From a checkpoint of a small image classifier.
Model: 13.4M parameters, 48-pixel images, arch resnet, norm batchnorm, activation relu, widths [96, 192, 384].
Training: muon at rate 0.0028, 40000 steps, batches of 128, held-out accuracy 86%.
Rows from block 2 of a small image classifier, named by matrix and row number. Rows with one number belong to one channel. Each number is 200 + 20 x the weight over its row's rms, rounded and kept within 0 to 999. All counts start at 0.
After each channel's rows are labels from the 100 images, of 14976, where the channel reaches its highest value: "top examples" is what is common among them. Only what is clearly more common there than usual is listed. The data: flat shapes of many kinds, plain or patterned, on busy backdrops.
# convs0: first 3x3 conv (model.blocks.2.convs.0.weight, 96x96x3x3, each kernel summed), inputs 0-95
# convs1: second 3x3 conv (model.blocks.2.convs.1.weight, 96x96x3x3, transposed, each kernel summed), outputs 0-95

convs0.66,154,193,195,212,190,167,204,167,206,188,205,186,160,202,201,184,210,154,170,210,182,218,205,221,196,154,228,185,213,210,186,202,181,213,186,169,179,208,199,199,176,201,208,175,196,175,183,209,149,211,179,196,224,196,180,208,171,171,199,189,199,225,226,196,232,210,183,193,193,178,234,152,235,212,228,201,210,191,203,179,201,192,186,200,206,194,193,212,195,176,193,170,168,201,194,184
convs1.66,147,205,203,151,225,190,182,178,222,212,207,202,219,219,188,196,209,219,228,211,209,220,226,231,166,205,232,227,182,203,209,209,215,202,184,209,223,170,192,177,216,189,201,182,198,183,180,180,207,187,209,238,182,196,182,177,189,214,204,199,207,169,231,206,154,199,198,228,208,220,152,192,227,222,181,187,214,198,186,214,187,204,209,212,201,235,175,205,215,220,173,210,194,183,189,163
top examples: blue shape; its colour: blue

convs0.4,233,168,213,191,210,206,210,180,231,199,199,162,200,214,217,214,188,244,208,173,199,195,199,192,164,196,189,173,208,169,207,182,201,196,182,212,222,200,226,213,210,173,200,192,206,186,199,185,188,162,175,151,206,199,203,237,200,200,205,182,203,184,200,164,190,191,199,176,154,199,183,160,224,187,212,187,231,196,176,246,212,199,230,184,163,177,218,191,189,202,191,186,168,192,187,193
convs1.4,187,188,175,217,194,194,212,173,207,224,208,191,199,214,199,200,178,178,205,185,170,209,225,186,199,197,177,170,200,199,209,211,173,188,163,161,186,190,190,217,172,168,200,223,148,213,177,197,199,199,207,236,229,192,238,227,190,168,213,170,214,171,204,206,236,211,195,207,176,193,211,216,216,201,194,190,167,157,190,184,223,207,225,239,191,223,197,215,228,226,221,180,182,201,188,212
top examples: white shape; its colour: white

convs0.3,196,184,202,221,196,194,208,201,216,206,218,207,189,188,221,161,215,192,232,207,219,197,205,185,184,179,180,171,193,191,171,174,206,213,184,194,218,215,215,205,201,203,197,171,196,161,244,181,197,154,168,236,196,178,201,166,186,151,176,192,199,225,202,201,194,199,211,185,209,207,183,180,134,220,185,189,179,192,214,191,192,191,207,200,180,148,205,224,220,181,203,233,202,187,194,196
convs1.3,187,202,200,161,221,199,243,187,234,225,198,179,219,233,198,183,196,202,198,170,224,183,174,216,192,218,214,213,179,187,200,154,213,209,182,202,204,196,217,193,181,205,180,217,198,199,188,199,217,212,214,208,184,216,166,187,207,176,211,195,218,176,182,191,146,222,180,201,192,209,213,194,206,180,192,220,212,170,201,235,191,226,185,231,181,183,215,155,181,154,180,206,195,196,153,197
top examples: blue shape; its colour: blue

convs0.37,210,194,210,186,173,166,210,225,245,179,189,232,237,208,172,177,201,174,190,196,218,189,246,163,214,179,176,239,168,225,193,174,217,191,168,188,178,229,183,203,233,193,197,189,210,212,166,208,194,209,177,197,175,197,206,189,221,161,175,172,185,190,187,196,187,170,188,187,183,170,194,214,202,179,214,216,185,209,203,204,203,194,190,177,214,218,199,186,199,190,183,241,207,186,193,208
convs1.37,222,205,193,173,191,206,177,164,188,188,223,171,178,229,157,235,176,194,190,233,182,194,222,177,161,229,166,188,206,217,204,205,217,196,198,204,204,191,201,195,201,181,207,214,182,188,196,217,218,212,219,177,209,232,213,189,194,205,254,190,212,197,204,204,195,200,206,186,219,203,227,175,174,176,213,207,164,204,235,163,243,199,167,234,217,203,200,195,197,212,188,206,154,205,200,201
top examples: white shape; its colour: white

convs0.0,232,176,188,191,175,212,233,234,191,174,198,185,192,200,176,181,179,195,159,190,216,209,180,213,192,211,194,225,178,176,211,169,203,183,178,220,203,190,195,218,185,164,188,184,208,165,184,221,167,180,229,198,183,170,208,168,213,219,204,188,210,202,225,177,188,194,198,171,219,205,188,211,234,216,182,200,250,195,217,223,178,189,190,163,223,214,198,172,214,234,184,195,171,210,190,220
convs1.0,191,228,201,190,200,197,174,196,198,203,230,209,187,197,203,215,199,196,230,191,208,186,204,208,178,215,210,170,192,222,203,195,197,239,200,184,220,196,174,221,170,162,190,160,184,181,218,205,193,194,220,259,202,180,228,186,209,210,210,174,214,146,210,194,191,206,213,188,260,190,245,198,233,193,231,227,195,207,177,185,207,179,205,189,221,170,205,204,233,214,186,187,210,184,195,202
top examples: blue shape; its colour: blue

convs0.47,241,207,217,199,231,161,216,177,194,215,233,204,168,157,202,208,226,178,188,193,203,189,193,188,202,202,163,206,177,181,205,233,189,231,191,217,161,195,192,222,238,174,196,200,201,230,169,221,208,196,203,202,194,173,202,181,190,145,187,196,197,206,203,213,191,164,179,187,185,193,180,198,239,199,217,208,178,196,197,214,176,192,178,229,201,167,190,199,228,194,231,174,212,200,194,203
convs1.47,187,206,189,199,212,168,228,234,209,192,201,218,213,199,232,191,174,225,193,188,177,195,192,184,185,171,216,195,217,192,181,191,200,201,190,185,216,187,205,191,161,170,214,203,220,190,227,229,211,170,179,193,229,220,229,224,173,233,153,198,177,222,203,179,196,190,218,223,217,243,225,233,251,182,229,219,198,211,173,196,201,210,199,193,223,182,240,206,194,202,204,214,208,192,212,225
top examples: blue shape; yellow shape; its colour: blue